{"spec_augment": false, "fused_qkv": false, "kernel_size": 9}
Rows from block 2 of a small multi-label audio tagger, named by matrix and row number. Rows with one number belong to one neuron. Each number is 500 + 50 x the weight over its row's rms, rounded and kept within 0 to 999. All counts start at 0. Numbers have three digits each.
After each neuron's rows are labels from the 100 clips, of 14976, where the neuron reaches its highest value: "strongest on" is what is common among them. Only what is clearly more common there than usual is listed. The data: single English command words and digits, spoken by a formant synthesiser in many voices. In brackets: how many of the 100.
# fc1: first MLP up (model.blocks.2.ff1.fc1.weight, 2304x384), inputs 288-383
# fc2: first MLP down (model.blocks.2.ff1.fc2.weight, 384x2304, transposed), outputs 288-383

fc1.142:504397587476514491577447476484621442470506465521541526517432470469511488549544559512485527442537519501478572440513425505585445450522468495498432576564476437560510477443464571542522543495423420514452409545520560534542532419486519428455613523519540581452499485475522530426557474483510436475
fc2.142:514552485493397509486546548562421510485498581460516488525417542502479497496534457456465595499461564418540499492532442543459409463508470462416433587514494497513492389506469501478510492498530424374556497546404502532506566524450452407579458520579488530499496485519463531548660415516541461574
strongest on: pink noise (56); /p/ (37); /i/ (27)

fc1.490:433557396429526538521397556539445546549522460518513505463481556507473553484472540430647457438515484503512534449542481607542520535468460474415443415566426455545591530518592576631417491533470515604501411475566393483539506449481506531543535478428460477518458549489465482487519545499423466504
fc2.490:504594464394428415481550477501557587593561474567573520425517439447529524538442535554428459459464519467444472541513477460498515385551586500566555457558565506425488444568482492576494431375446521584477503504540467475565451516507450468556504569455488453539472514561491498448495533476543518499
strongest on: /ə/ (39); clipping (38); whispered (25)

fc1.546:482482496472446504426494490500539528476527488476464539481517516474529583414504498499450521430500559510517498456485533400425506468551397492525642431435632611486473491498449542475533534540441619471492547526466459520470515476433473441548585474535476588521537509459479534450450406507514473428
fc2.546:491574476443562495454514489482547508455433441537451454525515499552473434467437482524515527467532501484527466438437532551437479440558566531545489495389393500552482548368509468514526456538483517571457417476576573571476447501530418473496480418467605438533493450434523521425536498554451566447
strongest on: thin (high-pass) (100); voice: deep voice (67)

fc1.368:525446556559507631523522510573576414373574440411516570484539416443501520469531487508530520564439564493538512441543515523589484471529525560466512514419463488496528501538578508496489442425592471456483481464531431490475461507455461503459529512468475477504529533500583399404547448478474518439
fc2.368:503512523411589500498584458465513557361615548498507546604488436487464384569460479551507601502602579443548542486473471439559397431492471456587552535487462486467476496456571518528547441418495452466418499485490570457566529458535533488499478405488527438475559418590584486540488529479539520535
strongest on: /ə/ (99); /oʊ/ (72); word: hello (39); word: open (32)

fc1.675:506465558475492464473532528551565479544511531399504661501493453546469405479549412601530523514388481411619490468484493532572525515443580612539433517516583479598485470576595523482561525463479443442510518484452463491464513526545416449528540472426396431525526507445493514503537462507477462515
fc2.675:485478458431465549490489520482557462414513625495455457495441502429523581429558512490594566584501594464524482529531438522466565555508545498575545578513542476520574436490498520472464461491561507491459441527527513486432507524392487452484479453517536471482492506521388469522546493541391390565
strongest on: /f/ (89); /ɔ/ (86); word: off (79)

fc1.399:503528428456510567474563428470518532567396495360440499522491412500483500478473439562513528444544426521520556513433413519514484469543499463594492518435520520510505539516473507487528402620460567425461542503405461461506519560457548478488597542434546543521415435504520520557545552567479539532
fc2.399:568513512508533457479496492477426502662530471513494459479441489382532487494470555530467502502526534464499403459482474540539527467499462534502486475505499489455525523428441541505519468499397456526479427562501569515470472598440481512585562502519512521583478485460468536598468445538529519409
strongest on: /f/ (100); /ɔ/ (72); muffled (low-pass) (69); word: off (43)

fc1.491:535562515467625568487529443578535449419423414515572463591454558510489398522452499530485562495525498507519486402510501499532448388475462567482504519445487461474422483507493517454463502473541507545507561657566519503504481439482412552451459496498452577500399506593490535539509534431485491514
fc2.491:551424471480496527431454547616559440483489510429528508509465484491515531612474446407582474502507529465444471462517482614521480513608413502524418501539462604435474489544531480455418503541482498570470497537559430438479548604522529494464510499484503463562584528497488455508453500490430550437
strongest on: /ə/ (90); /ɑ/ (41); word: alarm (36); word: open (25)

fc1.653:548475469515478460515540530512528460529503670554529546479454477406552475562597538510519482408509416467459526470421437503562591427516521506500553570485521445524448500483442488501495617451577487629554549504443440539531459537428532433392612520530504404550493471524477578438430443542490471500
fc2.653:500573526479519536540446599480441530480524533498532493552481525506494463501480524522561541427491484528464477549514403539512474537477428505578503597477495476391487512490543535450499488462596567420533493534510577498549469520531370471569443432513443478529471488417432507501446597496530494482
strongest on: /oʊ/ (94); /g/ (89); word: go (89)

fc1.303:512595569436496485521491495496429477474535515538445487459460499484520482490459521487517557473501582473499518497476544502463533484603528497442501436516405512460530488609424569425461529448467530561539552484541530481503536397541553574420491485515502455522535549587485563431489505578524494621
fc2.303:532474536457514461485478630616442503483533461519480465484523578525511472583446472476475537501412538528564469544545535422563456561567459506527540484500474424483441627542504464473519448548453499524506407504490401499435479462409409477562452435517518531613442594438501530558521461534455485547
strongest on: /k/ (74); muffled (low-pass) (72); /z/ (35); /ɪ/ (31)

fc1.662:552605551440498488531564551534483474454551531449487576431483479447561464470465439505431471412497480510461528467512481484580388530512476447578516511554570556543510523542491498541452503485512596532426439448573506453475552413379541461555489616409417529441479487459561542523521502405447471509
fc2.662:455542515488549463467518511498614518519503514564416430599448449449556457554457502470437498522507500543411526553543482520406469480422465545435490594523496580495494461501511482433479516514566497507487510491484497523386523503568612417497498460474594469470467514513380452537535530456548567477
strongest on: voice: child-like voice (55); muffled (low-pass) (46); /ð/ (34); /w/ (34)

fc1.749:487534570412569528468540541522534539552412425486545551488543446503462488506463395552544516403480499421493491498517486452598457418477466494570546643494506485518594546517470494467501545561517501456538528582493526463524477498588520453469527579471543490505498475515411462560467519690453573609
fc2.749:500548553431541565521589449449585543529551529467571543441507540571522525478430473498570502493524415490414484537509539540588422555482548487483605508547486477478510499469569572586470365510484560444481519491498488513571497497485543568550494499481467577541525476477452553392508579517509458464
strongest on: /f/ (96); /ɔ/ (50); rumble (50); pink noise (50)

fc1.280:446511471502424568454528533557571493544476604484505561413470471541472493519478461460450408538514357571506447543550479501559449481452452488461414510537460476532496534494479549465426518584438448458469521416462526482488498495442555486500532543447472478460563505510487471479415489406498524499
fc2.280:473551495534464477479501514415469469543470463510534430498476546491518515463531465561475495471452535468438512543416471455559448530439436513520521524525517447484490539577462565555449506525460520474497424548451600543494531510469526409534548432584655453558412526449567565491499546407433448554
strongest on: clipping (72); /p/ (38); /ɔ/ (33)

fc1.274:466478512437539552483631457524565581515405490414480562618458413516458506512459412575586526469519500434518479471471424478628440441579491522553485508473531471481539516507522489432550394488520581423458563530476474540465474586438528419495561519453464532558499478525475541535481533683481578493
fc2.274:567488515533473486525571506430496459609421437552541492470512471431511463472442528515463497520510506506494480458523469520651512543544504494526516475443510515457576530470471485480439443407396483506494497559503564489496512548451475428443563582548528507518538574513556586550510445582569453374
strongest on: /f/ (89); muffled (low-pass) (80); /ɔ/ (55); /ɹ/ (38)

fc1.45:538495502386522498550597446456545544570448431452478531450539427526505476503517442604532532445479421488578509501488495473617509404485431498634467536436514555509501430497500542450450528591527587409439516565450498489559513586538510452498635543420489508518433435510469508553492516654461511456
fc2.45:545556558560536561455526471459450506561506475477514470479503442443460523490409519506479524488597469497552450493521514473564493490467504522507474479480503466442467529390371519477545429445399525491439504532531604505585506638397495569528505518492508481562503535486477560528501496536520482382
strongest on: /f/ (100); /ɔ/ (97); word: off (91)

fc1.170:501517491473531582492488600615603455446541556522512525479530431512475518465500539516441398514508514504417536448375492463516352478470460540486541539474439521519548420519427506461428536517532532476550528432587502457515458499456403419475503442445428435455572525505517568435485464426559556529
fc2.170:566412516470541535498555528498443489402434511545530393510475556509472457448532550450460481458488476439567525423470410544545609510415478537440437453538542423515452571431514504405473558572493544584545488502513510396462529509453467511493464498478678589560476525470419495519470445516504467543
strongest on: /oʊ/ (79); voice: deep voice (66)

fc1.268:475450518503522454562505588531515440688407498467445442446506411479396553487417464528539474543376517542493472504396541496599532442503450531482507543595477480579493397504469497433604546514544437402467507478579405539504462513491520449481549487516541465472505511514509498510481506529535661485
fc2.268:488521450479459580492550422476483434477458481540557467475625541505501508475422510489610494511494512471443507516369466520593509491528551494511547423462411356398529525532562511561542511523582532534567545542458482496437540489482526538539514450512463476491447416605469503428566527497462488520
strongest on: mains hum (100); /ɑ/ (34)

fc1.547:441481506452564502535488446528494509529389587512475538456517549486580467505589501454450533498487478449457559426483549466536394532590528494466490532468567486484478483422498549536449508492503591590542542490555506564551421473474468439519527432552518549413533517413522529452510562532452534521
fc2.547:483544436448401431488489487508427521543486567465411531560435519474603475513512510398553474521508545568533452497531497509445518373518483548471466432548466587468461516550484341522528534495452516529448514547505532524523548471450402541479421452505483525444502550482467543487583544500514476435
strongest on: /w/ (92); /ʌ/ (64); word: one (64); /ð/ (28)

fc1.556:420544516468419599573502538526500474526504475458481508388531391512467490491526459499568507556507443494590518511474478419518514453559440496541494524563488555492505523513497424522478580486552499459500491567535475495553389510539442483546497443636464552452608537481473504493515481542454537499
fc2.556:453503523445445522504600557438504549592534554501442496557467490640555427444487503512526421476566493454531466471529485503504496490552515452494480520536548417463616562495481456535572371562458459479564500457518446507494491542504471426465442477498424450515463547578420638548481589399516413504
strongest on: /oʊ/ (92); muffled (low-pass) (36); mains hum (35); /g/ (25)

fc1.407:452468563520495559559554451510551404567358574566464570532515450534611449530528502471418456617592613468447509486480547439510465471445475458485528555474488535574504474522531555506540562492590587475493440534474443513514556517445488504479529458497505510495520473479533528453604506472468541566
fc2.407:474495442427536550535521517497447495477501531523537458484471492512431524469533481442618384567445534556522515468521536513481577436495480410390495416482507476481512578550541466536512494500487493518414480567448535551558485413450495589478526451459555540446448552515526458541527541512445528444
strongest on: /w/ (91); /ð/ (51); word: weather (51); word: one (38)

fc1.270:554497427468576448544498660394509549521516547490438449581480504422523480435568473478370503504523451545478483449552530451568597493468495564465580498536535431502505459476542511543531547491561517448476428546519487478447464565489432459467500543498458481476519508472431559517470503501553504506
fc2.270:470505513566523421524556546547509486536589517507441475472503546513490480480552424603486564515524569488515474482460567437459488496420633409446524432437525515478475571542509418441539517470529473394498588441506544508519559457522474554464525589494570528446363442581552416466494468556516554597
strongest on: /ɹ/ (38); /m/ (26)

fc1.449:537485494456468519493465481551495493499505501439440583559533489436485492427480493552543584533497460504487484484418553516651488452512577566523552539551508559544462475501493496518513511502538454550457502493556615452491407532508461622468362533398612524621504452581494458474520539486469537428
fc2.449:523559585479565535519506485480481458540571506522451526478517496577546485530505501522539603484630469483542611547469581440572445423499451428476539453522520480513595507521558515571458488471525461365474524496608402513493564567570616565528463421596483444529560571529478543504603469561535400537
strongest on: muffled (low-pass) (76); /k/ (51); /s/ (51); /z/ (41)

fc1.472:471498467381501497412573470471500508546467493391500516496508451543461449467447481559595553429488465462542451448484463474570467417467425477592484531443516485539560519481509487464499449510449565449475548568474446465495477534500516438565595611456478525484487432491437504565478505686406504504
fc2.472:571498540539516525479506487483473511606474382485560518516532450516562535462401559488488436491617465422484451569496556479577501571455423516551466454463464483450520552438478469528478461472459519523486453527478597502507465578424471531440545518516470480461556416455511576514517564441579521341
strongest on: /f/ (100); /ɔ/ (60); word: off (35); word: follow (30)

fc1.435:501527502544443539545425495459479541382504468575478593387461538491466512526498502535517500530501481472534545399544516545503520492489534593568530501565497601484475550446500503520543521539437486555450547459454488470515384424497480516506486534555516507586498483519514438525469515532551486485
fc2.435:505560467503409442520515448623426523545503561545500509527475470494406563534550518467425533451452486536419534393421497526587531473488550498485474509485528429480474455423463502490497477484491527606563529467568463468467538482453504573504473450466452528428501509605528519502431509452398450474
strongest on: clipping (98)

fc1.682:496552551545506518550495466518494462408471506415479503502576536498464508455547541511597507434498436486476507604428593606480486491518544438416415595482516469409549538460542431505544527523574491463572450436540585521474580500443540573473544428462545581503454594528548477481553580495488534490
fc2.682:580567517506482480472485522553424474450501566473545446481468547469569571450481553539476576575434476554503575519491556502439539434548497594500524411530397351531480476506478566480499574557510491524538472507485501458471515502463580453508551474539526526512529463532511512488479453468435531551
strongest on: clipping (80); /ɑ/ (41)

fc1.705:521460478466525522502473527539511578418506532440460581428517494520486536443473521494406467529470502453493433487522510531511461624463474441475542511538512566515502445474522615548512594520464580388544510429501483522528554457512484554495510486525540555473525515445526431434494508577564539503
fc2.705:526510548582569522510507522505481464545397541432578571457415467543521457514479479518461480502531431457469500439462513521479524444488586504591433594525519440519471515459552528528503573428540589511431597596527588493541465617593492483475530455491473442473617522532514489509476584458608559472
strongest on: thin (high-pass) (66); white noise (65); muffled (low-pass) (30); rumble (30)

fc1.486:490448553501442482508513497535505491451459422485493448535449519474456492505498505510513506497430469560512491499457522417513506519537440519567520510510443580525583508460588523621402482417502470629426448500571405485493546536504502509478550482463485487579536427518542424519578525453517428463
fc2.486:602457467451538540497495537494521535429498536574529335514615536497523580520406545509435522398430521522543494459451510491504413441445490410467503570458544546450533442513491498487516513508512497566557557497423447556534477502510479552482436506495497473557549499493467611547522402508454494459
strongest on: voice: deep voice (53); /eɪ/ (41); /i/ (38); /θ/ (27)

fc1.422:475516525379497454438459538516469470558455515451505533514508543535448453550578463454420465458463483457534512460469590462471519547586482499379578587502446448556472459517540506413569419542466515498465518489544454461529551426435510498475521576542534535423461445606455567477497395583522551527
fc2.422:522521526580533591476388536498387533475558569434468511518508568505582479512535552500638563518501517544505455549513394475543535517515513454576526450528501518493478527506380547499520553443538561490492491508464509542503459473512486496555485561482455492571525479504466425437511531487470462493
strongest on: /oʊ/ (83); /g/ (82); word: go (82)

fc1.310:474470524459565493558501497503530476584532496528439519567448604543529485493448474559558460444482511573501497546419488488482534466430481540484555563559557524427470466521576538470427511510492540533496508458551479491455453566543465393493470429458544421630517470485532485538486572539508566554
fc2.310:520455561508513514632517485458506383565567524535560565461510438530592479420471476473451553566441555581488522521490494403483447510564562484476426578578593444627428450455432478517448472537475505507534631517570522475491444521591557446393492551440495440457427493534458544464527549550512585553
strongest on: pink noise (95); thin (high-pass) (34)

fc1.478:509433511622528470572503590562500475616497471447480524526560354464308444486484493520514543530537418529550485476438410546563531447509482489493556514490469456511497409517530469435581479536471495418463480392573443473440495559481503486396488543533488490425473523510553497501505529425502603467
fc2.478:500496449499459539491537514488512397491420467604561504462611561514453489482502518534635558526518487490441467523418492493625509497531531503482524381455451411408544502492608534513559513546548493527569532542462502497498537505494507531528492494543467488468371386636455527448518486559450484561
strongest on: mains hum (100); thin (high-pass) (94)

fc1.457:471474495542624512425457482499466491529417537431477523593494485555590512562420588494471519510441433523496524454432407490543535553508608486495491465524487515523554512488522532500493476504501459542527616526505505512448449461491557467466529493598532461447513487475484514470465482519582481412
fc2.457:615472519515538571506393534475457472480493534463548567572559510444459522503396542487607504500577526540442470487519394558519512533481434489564603488469518440456394529460448602498460484473547449424541464494586560510496438485478479507495505485495416452489475561482502484418522550556530442468
strongest on: /oʊ/ (71); /g/ (64); word: go (64); /k/ (36)

fc1.74:574472553559529450534439472511481474474535508499550450449424434489460526445531535441548459472463495476517458461510452547667500531387369400502523508512386454505507574593398543410557524475525406548480449538571465455526485478472493513528516472549570539451486551514531548513521404472544459608
fc2.74:478414559557532527504449527581426492572546410510513488422553508557521503556596595489556559512397532472501522447545449605494591526472481344502389483467497495504546550509559464397529562474466506582500593499513435481466515442473561569454525515556495494454534511497474473510504565445481510486
strongest on: /k/ (43); /b/ (42); /æ/ (42); word: back (42)

fc1.179:444511478489453464577426486478555501546420506511562498407497490497422496459511524485539390651595526457480481448461525459626464412548511534436524563540471484581508487534496437530517593518569530430490387558553495584518506587551536508487557389496470436545503607504483487411544535521515582505
fc2.179:524520537421484584543577475528543487468505494565556529373604465546470594521443503509510455455446478521477435532416572517492496477451589484431497406490423405509518561566519437494536458456533446487509519526503442505548506545412501371516489527490502464427430481538451448504591587480503542442
strongest on: mains hum (78)

fc1.117:523521555467499568425499478502505422515485419459532573565509450517574503487532437523445479539557546448576519434477496587485474471545529563430601481476538365539567472509528483477570576516454580553389501584522517452499459573528571571463498493554479530546529533565445494559488519554487458534
fc2.117:462488464504590525576496468555444466453482465483501522464368558432526443464532491423413454425498568474539534613551471492520484488481603512560483563362468533577587514482503325487514495594425533558505507591522436424470473481493525482595571538535451460501444414514443553427549473468429494477
strongest on: voice: child-like voice (69)

fc1.718:514586463575486583493446582634565461414467487558517611463538423538563467413568454579558457475498484453476483430485540545537464454456494552527479562489516523525508525530477441407505496500502407465435592580488479505440430575524464582419488553440453498541530435438452512431503517489501459571
fc2.718:623507499484491537449508429507473540477489493588497542527485530517548513506498438504435485540533460530511555454570520573550483454502430468567490531544564628470523436508475507634566534388402524519513595521502540484457472480516465612469441468576486500540531514495469589479543487520549471507
strongest on: muffled (low-pass) (99); /s/ (50); /z/ (49); /k/ (44)

fc1.91:489538589668510524535558563517539474511452588470447527527524357465494472482494529482467528484553395450458493423591382472446602488398480552482475541517475453463401586526576465518493434431540470454472494461462554527541447557545445426506528506507506479546525530517514490497450560497424491502
fc2.91:544482492565509500563499492537531443552621624391576455510443500501574587528533458419524549577426494530517489476529541411500534563554396572555467482561614547531531462454584509546528535551419499532576524497427436483584462469436467427408495560491508497488595449518576478492554409485505492493
strongest on: thin (high-pass) (100); voice: child-like voice (62)

fc1.123:452548531495563469445573520498593462504520433531502528558498500572398535477507494453515559531501584504556464462446545558445572443410466631522600478567525559436488453551495429508553574528574441562602415600560518490527431584515523423533486475478527547470555486532405459562454523480538520479
fc2.123:540452580468527469565462532442564588393424425453565525452450476497546458553552446408522455468470478448551552501498536382470319490456599525552539543557566397492496430498467535444487441538493508511517601516464486544587451553526523520439529564527557570511542599570555525480530546461568420552
strongest on: pink noise (86); thin (high-pass) (58)

fc1.320:426549519575512552572489571535505487565416477589403488477455534460548524581539476559609555669508541565526490490547460531485492529517496515510440439435395541509523498537515493548543550498619482489398488617533449565586513521552446446396514524501462461511478581575433478463543480454482443519
fc2.320:482490521420501480507467477545587487380507495504505526448570540498447495514483577424475515469477498608502533467386515456492490536423654584444510502528490461511537541501520456545549559544515539577510411438515425489471534389544530536518500516502520435483317467528497453557487538528564487475
strongest on: white noise (81); muffled (low-pass) (65); clipping (27)

fc1.213:518536508545510437467515501463527441441461507516449484438503586475469503596530486497396484419508513475511508499426537480551406553511411485528404490485545476527472468405454476536464624504467544538531526518497469477480515520475461478500575548530574533387507547419542607601469457420465516508
fc2.213:511497422538438477513473522461485472488511520471480537513502551523567495446522488411577485520551446499474527530472483522437502424575421493489505449510474555544552466473525450565528468472415441505406474535526602521538543434489393575506556450498518562353600534562578446510572502496498466407
strongest on: /w/ (98); /ʌ/ (85); /n/ (85); word: one (85)

fc1.592:499474477602523527544452542451488454431489496576507460466438489473510460541514421466414488554518621542554519563529490493455498495457484433522412491496429546458449583594550505493450555495490528488446487469562351598502482566472482544435511544513528450500369570512478654457471475516503551455
fc2.592:459503515487472483524418492468593484502449546409549482385564522549458489494428470586418478522468434631600453455495537479397475548427493463591512510536520440476514510532542589430453495607482538517518533498492493475626518393548496541454541573458480520477542473422459482491444486564519490523
strongest on: white noise (57); muffled (low-pass) (39); /ɪ/ (34); /i/ (30)

fc1.24:501469433407505492497461425449469545468472522460515508294496494501496494502479527461507457465456515621587441599541593482447436411523586453515426500536506508418415467486471591495523502533521540448451515445434531431435443554491518489521492408400581569553522515554545495525480530441483525492
fc2.24:576483451506522505559456476463513588500506551567497508494413505539586646475565561524543570511503408497477454454514541514439547440484439529485546445552541557549494470528597597401495504540447433578531472539486492500494458533529506495557514483480565633496568501494535479505495373479505516483
strongest on: voice: child-like voice (54); thin (high-pass) (37); /ɑ/ (36); /i/ (31)

fc1.625:485534416545533514464530543678487438549565622516451563411486530547443501530414416539465483510444477526578539438409494478486553543518522454456460581566506595594470481492531513486469488462439464372532522503536472435483543413416548402495575528437593458467534505500514494514533452409570570498
fc2.625:424505629495533506481450462502408466477432426538548498507473580482489613423566480444552502476469463524474556462540538520555549531541473498590510475436535531431454526462521517547583486518524525486525567540450519501503480531592544436519473660401520443496456437529406483552542495499514498478
strongest on: mains hum (68); /z/ (40); /ɔ/ (28)

fc1.460:525546583421444502599469605512577441460490525492418497427430503517584451544474507498434524496489555541488599566535539448594530505473432566386447528527564454486415501622493554476480579522538517474468487553540592436553628410457487502472561533503522515427552439544564488458475507511500584564
fc2.460:467476537489453493569521522549478555471527505535473564614531558488570492482611503482514419559504538550530476596526510536569504471515562406598519566596483417466554479572451411519541482509419518476470520445477517578519498431426492557558426443426539474429476547517538447512583535476615509489
strongest on: /w/ (100); /ʌ/ (66); word: one (66); /ð/ (34)

fc1.736:447544439454547462559454495565533569521494483422495468515532482543456437579529459459477493544435550469472517522539566496490529471436604544496556484516431455554536567511459494401540519415532448580450482488362418569462469548482468482541589438438468551518481487486459533463554455442523486391
fc2.736:552510593364458539427503529497518460476493410540546523474487486497485506488533505383505487461496454504452448519491465624372492528468683474466514422499463368524464522548478536427548424484497610534551489435463521556509482516504451577411454491464539460417507469510454488474560564444528476466
strongest on: rumble (100)

fc1.355:551486534489448523535492511509505448434529514544476584458482519444560422496611534543493472437474481468517504432477402579598532552483504531581442548525547467461443547446427515434528516409478449456475549507570526427533522535477536614456522490521464541468553490466547539432525511500561458506
fc2.355:621411480428410548448637470418539441484450453519433543447501503508507473446471523442461546567476489573391518484527511542538423464543529443552471521512477543429490496513511493463522490502510564474481482516426554483409492571482493487574537446485459496582436499484439515534504470553552469538
strongest on: /ɹ/ (82); /ɪ/ (56); /z/ (47); word: zero (46)

fc1.158:414514516442440515581491491515543570572501516472520536470478601559519525491412458396531463522534485473523562533487509443490503453448615537482471442483592435471518584546500474500486522460579554570524501523424485568512426502510577478531493492466540513564474491478429536440516538468454489437
fc2.158:448527501405390507438454476474522513459475553470542517425433475514511416456418515459459508425425426493419485546464516498491446492500567469424541470488515372546472571504521591483453450461472617541464561547508488491419468486504461595512484534508516475446391422495429540469584576489503568482
strongest on: pink noise (77)

fc1.540:438491455473466563513496500518479568481539555472500546523473571435481448478519449452448537528538463514426522519576416497541512417471563563447458509495514501454548506585476465503472560434486574546505438537371492523502398517458528444431522466513457444564476536439452607346507502420425517453
fc2.540:551507501416457577530528547504459487406509512491610492456490540552555479571509489413508516482443535548442489432562449550441571522489542478406564441510497503565534447504513449436579537438590665549534504451405428578526525567463452573475503499560557459399460441539528460473558513464480533476
strongest on: rumble (100)

fc1.519:508469477469418562521458497498533482379541441464505543496539459411528505518461446518425450526637533564452501416540497565518496422549495420519514536509513594571509520552439513472400441446524513534489483492505417522529487462476436437559409506505412510526483564518471484464493526430553548544
fc2.519:522426540503515524487478506580516478463426624574528519502562477503567555466501525476443436415491448425507542426484548467595569338538535518503445549508373471450500461617523552500568519549494607507477504413559491473520468492470450472544413540554501394405447453488530477462510537551531494450
strongest on: clipping (56); /p/ (45)

fc1.337:522472573463540551555434475414501450517509455464422471476604506471545415555463454430477536526456436533530530424589481498573490454488431443467556400508520510474551500583498520574409444484574534494541515604530465496526527502541461456619542564510499475458512534484426487408496459433532582443
fc2.337:524463459549491480535503485435513521435465467480445496458501545445572453393510437504524528561566461520494529530587485591478451512590483566491435493551510646495526509427424568465496480413479475528550495500516534534486478574607528488458423455520503454570506554458593402482547469510466460536
strongest on: /w/ (46); /ʌ/ (27); word: one (27); /ɔ/ (25)

fc1.18:424515483408578488477443485399513389463490462555455504571492512549529511455560387470448487465524499464515505480545534494528432476517452605483646523467505460516521550443499427449560478566471589611455406554447438504513452511523532414535527516513494499542459539518477588585558461494474416567
fc2.18:556409532508508505482538543518512528418471509477578436511553547462551514489557470480482411463497539453593498569528445469442556524489462498563586476541544470515607569454473483403574524568478494514584573548515512513568518509499513495464517513524563465581421427519450631432617550509484458523
strongest on: clipping (54); muffled (low-pass) (40)

fc1.587:470421486485562435539468517555548497506488500536516450468462468455529521482521522547536574450524441553572436546468514513577408437435533503504514516556496503474507458488554477535489480446444478516490525430493424451537557528499515465510463579472586452478501473460453447628509483465491509462
fc2.587:549414499461550420458530535444594484485474469534464496540559509453514482536374493497536473495524514490510387457396525457404488416560536507559487545444512494485563524486567504524514471498446444585603544467499398482510470513455550531575502497558564475587600447505474560519516563541496492433
strongest on: clipping (38)

fc1.525:456531544484514478528540454496528601580419496485552585505523421537487564459402528445517411513540503522447519538512539548609515470554563511557554463507553411535499540465547542515475503532535514549532370517571488557450555453572528452457523571564552540555520517538476481383472487526472535538
fc2.525:458486562501445538463495428376534478558479530500485543484562558575448556498417506484493517457400507486456448522436512493597428553576578403452557521506447436495456459481523528553462469508553494571514560454548482444437418523497599595523515464495516429504453522492488479476514554415501524486
strongest on: pink noise (100); thin (high-pass) (91)

fc1.688:451523563415547542590548529514562482558498518488576451434490564575524534409458478466607539517392519479561477478482503498454479500494565442581509472539583533487533467524553460557447552567567459517538576445561407510462433527486501507503499445486527569554501500531477487474501549384455477473
fc2.688:454494543529466441551480444543431480584498557472529534511477498462549393608460564471461493501459421454503513555476513501520479410543642514467524557626497415498468547471486552403490387430568497469598484477508551493506419442465487508466507542587579464490480438502441382467489495525440511433
strongest on: rumble (80); /s/ (50)

fc1.704:534489525409589486446513492573448527493474523502525488454508519510507405555563498348523539480497356553514506555457440522548499502478500544478568475525488478586523532532612587477421451542510495480400546537532479481529506454448555537464500491506495416514512623514585506479455484578480558555
fc2.704:450474478482492419461504502503518557521472627583497445427535548479496410529555519525501487555493535528492532457514481470487462570503521503441601535567574431537448459534419447483536550445599450513519548504501408509444496492545443457497445481457554534556466515504495544464474442360511556489
strongest on: white noise (95); muffled (low-pass) (47)

fc1.760:462485475490481523496492465471494584536412498468513414573544462470475519452375493511493463462395545452483498463499494483537468413495472447479477502476480468551535514483562492466508449521443473521506405474504481513437559539520562443557564544432553525498506477468493455504405545561530525538
fc2.760:433537466511540602454458387388528530452581594430446459545556517508457528570396501528483544491436500552487466449433491436569495533503453547449585421455533493503417461423461472599510476493536456545522503418456518472383431447477596487527465472504463550498371497530472540552571517450519545492
strongest on: pink noise (100); thin (high-pass) (88)

fc1.336:506527454467441574396507549406521449542508496522450520550501571419540583454518559541635558521382517542481496540490548551475527458577499494478448495487433484502479520485490561534483561577513572484533433519485473441522536523540550497476469552557574522489541450445492523519493502500536490468
fc2.336:527481530382496470506458515609456493535541438531557392542501481502552532413516494551475518450454537448588507487541513513541534540569545511466550512503543490441541502505467447617502390563497496483414491459559561572618485474480498487465442526518337510565427508533495510500499466403603440603
strongest on: clipping (62); voice: child-like voice (52); /ɝ/ (45); /d/ (25)

fc1.305:436465489467566503485460551583519506511517467537546592400479557471422471525577524553512539505473424400481493555488504598496418483476484517459526590507563547537471432501544425532500480531476325484525502476548451524623454503443557485443550535452463410570541554591525521458447453568520508557
fc2.305:442487448397465469517445486494433487531479474493522414549477471465510466478554604457491500502419511542511448565508433573506548481521497551510483603489537527363478537441350450512439487457495491537520511537448500557578537537552469524527570540572447463519437524492451529538456475480579450525
strongest on: white noise (57); /k/ (38); muffled (low-pass) (35)

fc1.707:502496447466547472574435385494405485489501569461474519501514457481505508546540489531396465498485441510493568484566464537572564493439610465529512499453543375508598477492555607449419499490446505408458488446439486449515450492513504499454460507453513446488488504583494504480467556437458545496
fc2.707:497516455511470498559523503478549444473387533531447496511496516494455462579478462455508448555443410536569469574472544535570413519414544463482496519596441430620513529578539419442541442503506447545480544534608444543523510511553534531476544533468513409492478517563474533477558510435396520517
strongest on: pink noise (100); quiet level (89)

fc1.350:492484401522510442537502528503498520504418543516474612382390468422546474559419454444550464549503528510515540505435622565494574483532488423475547511592494452464552445543520488417507582484512445429485443520623468412602531520510489554420535545513536525497498546569477555438539551510537546486
fc2.350:471510409520519570532598549496523498614426560567479495567481480509514552472478532481487508506471390497409529569449582512399471491597509493549476491540429466429505565559502506541500527503569491416537467546536451492519538464485481543463537456466498428571514473580522447511541590429545634480
strongest on: mains hum (100); voice: child-like voice (70)